From a checkpoint of a small image classifier: activation silu.
Rows from block 7 of a small image classifier, named by matrix and row number. Rows with one number within an expert belong to one neuron, the router's apart. Each number is 500 + 40 x the weight over its row's rms, rounded and kept within 0 to 999. All counts start at 0. Numbers have three digits each. After the name is the row's rms in percent of the matrix's.
Before each expert's rows are labels from the 100 images, of 14976, where the router gives the expert most weight on average: "top examples" is what is common among them. Only what is clearly more common there than usual is listed. The data: views of escape-time and Newton fractals.
# router: router (model.blocks.7.mlp.router.weight, 4x192, trained with AdamW), inputs 117-155
# up: expert up (model.blocks.7.mlp.up, 4x384x192), inputs 117-155
# down: expert down (model.blocks.7.mlp.down, 4x192x384, transposed), outputs 117-155

# expert 0
top examples: dark
router.0 107:456499551454493497414551524469496581545471564489534494423456535575528507521446442428494476528530449445530482432534536
up.9 097:483527506484498548507490494510472543519494515469472519590513503514431496466437414511470463479502535553486476473559479
down.9 098:471511486470478493504501557508473504530533535520491518462479520481492411538504443540434468474493565474529552491479523
up.10 093:481385478460479546417543447542478473537421524486469482530487484514509563492474581501473512471510569503433498508486560
down.10 099:510432591509533502441501452467536518538590526428494393433561502509435474459533484557449504487574464489472554454463485
up.11 093:569538447505525562468525551531517513505477451566468503500490470500566503450484552470527480469486494541557550500480505
down.11 106:530466509493490436490529519420432470406474487376521471561448509472492465483505450487414501470517474569467572536506489
up.12 104:470445487494477510477447559548528446529511420429490510418460527581484495569472541502535484562541488554451530457472533
down.12 096:541536495471438574528506478494530496470432500489482493454482526402528497522453541565532429464474483444496469489505485
up.13 100:479519504518566462526504455424499495495518465520511483504456608493513456491563442479516420531496479459493500478440445
down.13 105:410482526436452528519532488552451488413397441508505471461492429537473451570536492461524458498543559490538516450579463
up.14 102:486504481564445475424492534522536577505542453478484567483488544505534431500514581473556476448478488514486488495504475
down.14 102:464511502443482455532557525458496504424504505448504452501504470471490575501465515427524477485568534529489512486450438
up.15 096:498485471491490509515506504519504577455509538445447547514540468447584541417471454492539533510514584472412488534459456
down.15 095:475479473456582477423493467439450569480573539475456525476485448574486521481565455518534448493555578525596423479462476
up.16 098:541518442553440546465530467481511461477587513421529512466513494555512532520492468437520463503501457477506486444537514
down.16 095:504516513524576514528472508429449530464521547548580490596430517539474480472483551535513522502477464588466480500439417
up.17 101:500495475512484548552571602529430488433492490562501462439563466514496478454486521466520522428495446412417518484570551
down.17 102:494439556565451482500527553510471557466445524494524511501464491478459501490457494500492460461423490514481535427435501
up.18 096:518487466529493488431543476451544504505513508541516462478474421510489479486440547513524547540526524513458485482540513
down.18 092:547535557533547510575520425501514512480445520542496488531520576558517502489535506431450458470535533469442570456556483
up.19 095:467468506512435466505503503526556490530492530572573579509583556475507541480405538521556497532398547527464551420513462
down.19 099:480499453489504513481557524504485549485499559497505514478484464548552542534577456509466519495482568509574504468488548
up.20 103:527493455532526478514492522453510502505525455470525435523477519513499438517440597518489516547501450541601549519455527
down.20 098:523555604492426524598513589451530520516519422524498407543453504439473502543507556523486473456420561463446527531613531
up.21 095:456548534526428487501427509479507524597443517502529534478453528492435442464456552572483524499503523460483444480521480
down.21 105:505511528501463449442502540547556492503503494456548502429478418517586487396423530447426534528568522485502498549539481
up.22 090:554451512458540510502525440464434542425556471483513444452493514478467470450486467514499530572477530488439540499456454
down.22 098:455490472470431546407480464494486448510418505524550477516585508385515520474526459450507511492496551464509498439552465
up.23 109:521500510474500456483457486502490562512548518491450506557532475484534493526553533546518490520469569433539411505501419
down.23 101:466464570487448465504544528495460508548493447449523519511501464586474450573421419438511516446484441493486456490416493
up.24 106:603450525511430463546495495536468513528531550530544440544492563541527588524522535547520515441491502522515498540465504
down.24 110:592480500479484469524481497552483506561484550490505506568484505498473509446480481477513521361573469482454511490467386

# expert 3
top examples: earthy
router.3 101:454529516502537517511509503490461565440467429474455430524495561520555494456450551501545478583468503448542485519494517
up.9 092:559552544503509492414576457488473503473533485468488556519517525514441470465529490493514550573400547562520500541490498
down.9 097:459475476521463486517474541410489419485471571517519544567474460469426503493497469494494432501550522478574518473498520
up.10 098:598511551426526510499541552539530482559476558474432482485521457493457426466570465499558570521506524515503464573509488
down.10 092:552572445516571470441525517512556558532445469567473414495523554468498524496540547531517533493445469471482516492514509
up.11 098:543529453477544496572441479530442511537523492481568594489487504473511573589532502414476500550526474464489473561509505
down.11 092:498470504497504521552460552471483510466493520485588491472550585464447457436472470556480439454516471484485432500564511
up.12 096:503517451475420484402488485438457420450605487464477489363503485509463515438511474548516473464537504466503544528524474
down.12 095:544438508471466548472433485498534565475475476491490543586531445483436524535524555522564524462530472419506536473481495
up.13 100:531437479553474542556480451491432501479497514452517494516512531506501482512472565481468521522474504453483480517503466
down.13 093:539501572513431458477527469502535547500478509476519455534509441431500453486476527532537504409496523545528533497486499
up.14 099:494536461471525464600420474560509501471529515527547461544491527563414525506499476516463473496478482504503454527409480
down.14 102:482456515519533494522553503448485397462479523530581575588572452499490545475466480543519474554510407518502404463532574
up.15 099:491449440475483556528532512595503491439489498534563447564437552545504498526566481439475470506522464543497461508458529
down.15 104:568499485497508506529527501550503471490480469506463463532534418453471495459561487545468468523504502493563472574531508
up.16 099:469510523488507494478543525464512456501540516482485517539460426478432496509532481508496541573474476456503508455515536
down.16 093:500524429568514577494552592471562481501524519515577548511574533498560529489515490519578485523520631509459445506448497
up.17 094:547514440535490483441428529530580499458503522534543534499566443498520454490544517547541504521479520521538499553486482
down.17 096:459439522508501540531499571521470507474514554529540439535488491565423496479421477504494471471495440514473573526526460
up.18 092:533489606541523513516521442543436486450585501491467430475496443456497457487482529455525525500559420522544456538552516
down.18 091:391538530516453529459503465545540555511435479568433543505537489431448485470534492455526509551515539531511511536486535
up.19 130:435513539568466512534491501527406480527479527479476453483541536532465450487447538491481549513541514486524474537513466
down.19 122:509468481560466580432603502573550509481482492448431457572484516485517458529433514455481494442517474521555536437427530
up.20 088:501557378487575486520495483472506525483452605536491512503514495503478497509460553518509526478482414457530506451548464
down.20 103:512423513525491501461495537527513600474575491523432519455524509495549486529501481446524471469529433508505564558511470
up.21 109:437462577461503441548469490476503509478569485483480571538501497466502562479549555501563496489464459494469561541531563
down.21 102:482479551526480497496513409559449495563382479552528451442462558506554494451475470466562452449512459579530470509518449
up.22 103:522457504434532448523559519494488451506522508431526523463443518431497505504499468476455534524501453484559472536488514
down.22 096:544458494504479572520538480517525564543482515485508478490457544462483463432539531470511546503495530452469552551483497
up.23 096:504508542500481549447488582571522514559557529480546486516494491550408564563495408453468505520488432464510516508445502
down.23 101:509521399420449536435446491536449513452479479542461444496508497511534417480550518478496574490479485493446421475474537
up.24 112:567551510528496573504570453527527450464514460515508524464537509504487443482477526526436562457478498492540516496500525
down.24 108:488504372484488480460493516575528525512543546476506493471465487486473497477489575475428494563543494495527461579500514

# expert 2
top examples: warm
router.2 096:480553473483561467570450475500501495506539534543524521527448452492467489550552539511482449468422530474424537522521490
up.9 090:470525572483547497479542492522441576434420635435571509474472481483518559542494496521433510464583485522483527428510479
down.9 106:463504477489557516469532527560491469507588436446544551471477478475538457447476463508511429559475518519514484548461423
up.10 087:502494454500546468461529491443473526518511513525482541571475542562438474500452464492581532503514460533513546503443537
down.10 094:526550517503506438492445530548507485432529468587434561499428490498448457492553513537474534485523440522554448466508538
up.11 103:542505461552470455477507535500482477516522480504460528478487576454451461443577561485460443479557493532442489522484487
down.11 111:476452494546504562483591480517421483507486487428517462519535504516483478493509509480538467519469567507511490479526496
up.12 097:537522459582537539463447511511474498473497526464441473514486548471504527552475490435454530529452513428469505491527464
down.12 100:508537501475541547558558529492521467473540439445414399497501524536505445509551562513426508519471475570567477517484488
up.13 102:433539486506474485554446561472481486479519533452481499544595467484497447481444518509455461466425419519444587493542529
down.13 096:459446475543476451431511480477479490485441529550497524566546429487528593513455531585531485523459591483554472518472543
up.14 104:419512543430586511479508470506523488504520506437523478600501496483432519499512478454494484484502482521454493525538412
down.14 107:529556488461541459466536490523525498465559498498471475478524493513424508508495580486535515505482550441476511503511488
up.15 093:438440497481501467509528563513486464538549465523476525432528450478552510556437480450511499495426497521452448541464472
down.15 100:460470493513459489448517498533443518441442448514527546564544524530498501504466543509439526514459515494440537546462478
up.16 101:518534499501495421483483461513553498468478460496526516527484541545503500470544489481464538475498509529503499420474477
down.16 097:512511560503445467529420457449519561477519458514491545465428528558557491522505508520504479474513567535422521481521495
up.17 099:457550406461538424604484530449554491513429511500494518467545580487489504470516562498560503504449520511441516531504506
down.17 100:525495528466556513518498485500490524476460503495540444444508439473493519514510500503539452472494486555430511552473440
up.18 098:414505484490469527475529478513489499415466466482547477577472513470571487562527418482525514503473521570483544487478486
down.18 099:547501517478533527516544461500512515494419581572492459446473409512484437555488442542574490479458491448505440526491449
up.19 102:541540467495495577446492519512428487503478505493507398519491519476573481463457499509519490562520524506497500416481532
down.19 091:525469505494431455491510545475467495602492481614428514494458452502547489549523443530504583467501510514538488521513516
up.20 092:501443577559496498486494596458472493521505477532574591539559545539476409523474483509474528520419534486456450490521471
down.20 103:494513478519449466516458499545555455444514555457497489562557496545450514509465585507481471498509578528401485521472495
up.21 103:554505535510479450528500430502444573445490477465439508538538490497534468501574535538554477514511540499543526531570476
down.21 101:441536502511486516443507504487431541421514509460457484476461461483451546456476510553527532454494485511517502461521454
up.22 096:507529430547558527487434493481455546464532464496454510543521520507486452473533479477465422479470455511496492545545494
down.22 099:460463484517512536449540475482467404480513466581534495473516482529492448556499444507495550495469473489546542491555486
up.23 103:510569508447444513441538517469485586492458412473501435524430481529486571487498515504529548493474538595445539418508442
down.23 087:468500426549547461495539508500591533561533518477474488427548499522510481497540507487547480510526508500548436509486500
up.24 097:470434470449451494464546513499500446441568529437448514512530491493533589500469527425501532440470512528465569529497529
down.24 097:498522426516579423441540539547509539542556543490501465478501578516490570441509508504490460489527497488459518498462547

# expert 1
top examples: pastel; Newton basins of five roots
router.1 096:473547413573434480538451499523523445492433542522537496536483458439511486494525510446472529453500439545458458442409557
up.9 106:537460496507475501513491443559470514396518555468596439549472476491552532509557486493506552489387473462487479518476461
down.9 100:560510468454497435543446485484565541475541462505527471483516456468492502521543529397466503514547511482564463482522567
up.10 098:489498503538480562477397472496469522558526520542479469517516459523462492428530538549532550509423457472491558513549480
down.10 103:506453407506527548477528530458534529519482509503399471505496518516529515549465478452456489526500422493445558539509472
up.11 108:486599491509527485513521505444452443553454407497522534514462598554516517543458524470512517540559460553565581492468437
down.11 110:479515477528485514455473526527550537542513480476396503519455498453503447537487478485510593475489558511519496531512462
up.12 094:487428498489484451563449534530568524555533465566415471526511588494503537464487500559540517543509547427559540526418491
down.12 100:441519532465479459467561521518494486510541463499502569498464455474425479523484603483465469497457480503438462539505532
up.13 101:503430579491549542472543489479483595437446505511454428553438478487488452492454486562399442516450535471518510444474537
down.13 092:521452443462514489468478524493392545483453575404502458503492472484520465484433534501507481474423515465452536517522569
up.14 102:488508454473446498540459522483557472575496447551465506451519517606412502510470536542485500511493481569499523529552497
down.14 098:449495578501508467468523497485469522578445526461502510460534486567494523511458519492548473493478507586503459487529508
up.15 105:509444515453511522516501495431525490522535608513549494441453461487471448439530447511391534429559474467484513449553515
down.15 104:512490515378521498483517530469482474492547488509537472533467538512432495587573512515498472462483476529461546521501532
up.16 096:459527429497494531513488514497493556474506516430534486482567609526450493528548519419449460474477511560527562474507499
down.16 108:562490528498502498493537526532492449553561480508494530552453456444448554577477434487556436527606465486439438472533493
up.17 106:475511564537593507565508537485558582458462524502460485532403507489478427507467529546506466497452503518532529439456547
down.17 098:533547495471474451492547480528386462475455556436526535513527526528504559509457489521472565555490508506494485372490448
up.18 103:543524516471519512490522439487509518472462547501476510597579532507525480576481494476443449469438540479476516481450548
down.18 105:508482473451478499475492515524503498513461564559514433429495524491438609450420532571507458518501498475470561486544522
up.19 100:481478481478462580474460470516458509561520531513516482426465645467452558501468416525494442441517511443507537495489479
down.19 093:458423498540522455451514488536435512543479500556500533534515528472407516495550529495491489509481598578537510446581484
up.20 091:478503506533487522440505496528412479500512573530573505540477497424535441516510459442487477523453470540508458516499481
down.20 109:466437489496561525552540492416514567479526500469463467535463531432525446547507519528575543562461533478547475575489460
up.21 095:530526544517553533515495560511489571510562500476493471485435520452532555483512534485478468555514491458505501515537450
down.21 097:507552538419511487541511478486468464438530450547479509461500498537475502535438492546520563549571484533503424518490530
up.22 102:541451434470469472526522496480532476495486474449422540430599540545467542478479576529484468465483532475490579473457483
down.22 101:546467495523562484436509558531490497477586468489489539519551504554593489559457453500496573459479512451548499526517512
up.23 088:570466510484439523427479515493492546476507502573453477500549469516461560474456454434522472485510555443518519474500513
down.23 095:428469609480510548571552479464483530461454507451488585520527503529534567510500537480526531462487486518556495505477493
up.24 102:617533530507420475605514498454517499462487511548494518476414451491545506515474542521552469554473447521471522543481496
down.24 100:524509508505472506537498578408476469523504476475464537440513538452479494470463549502453501575510519552459457543520547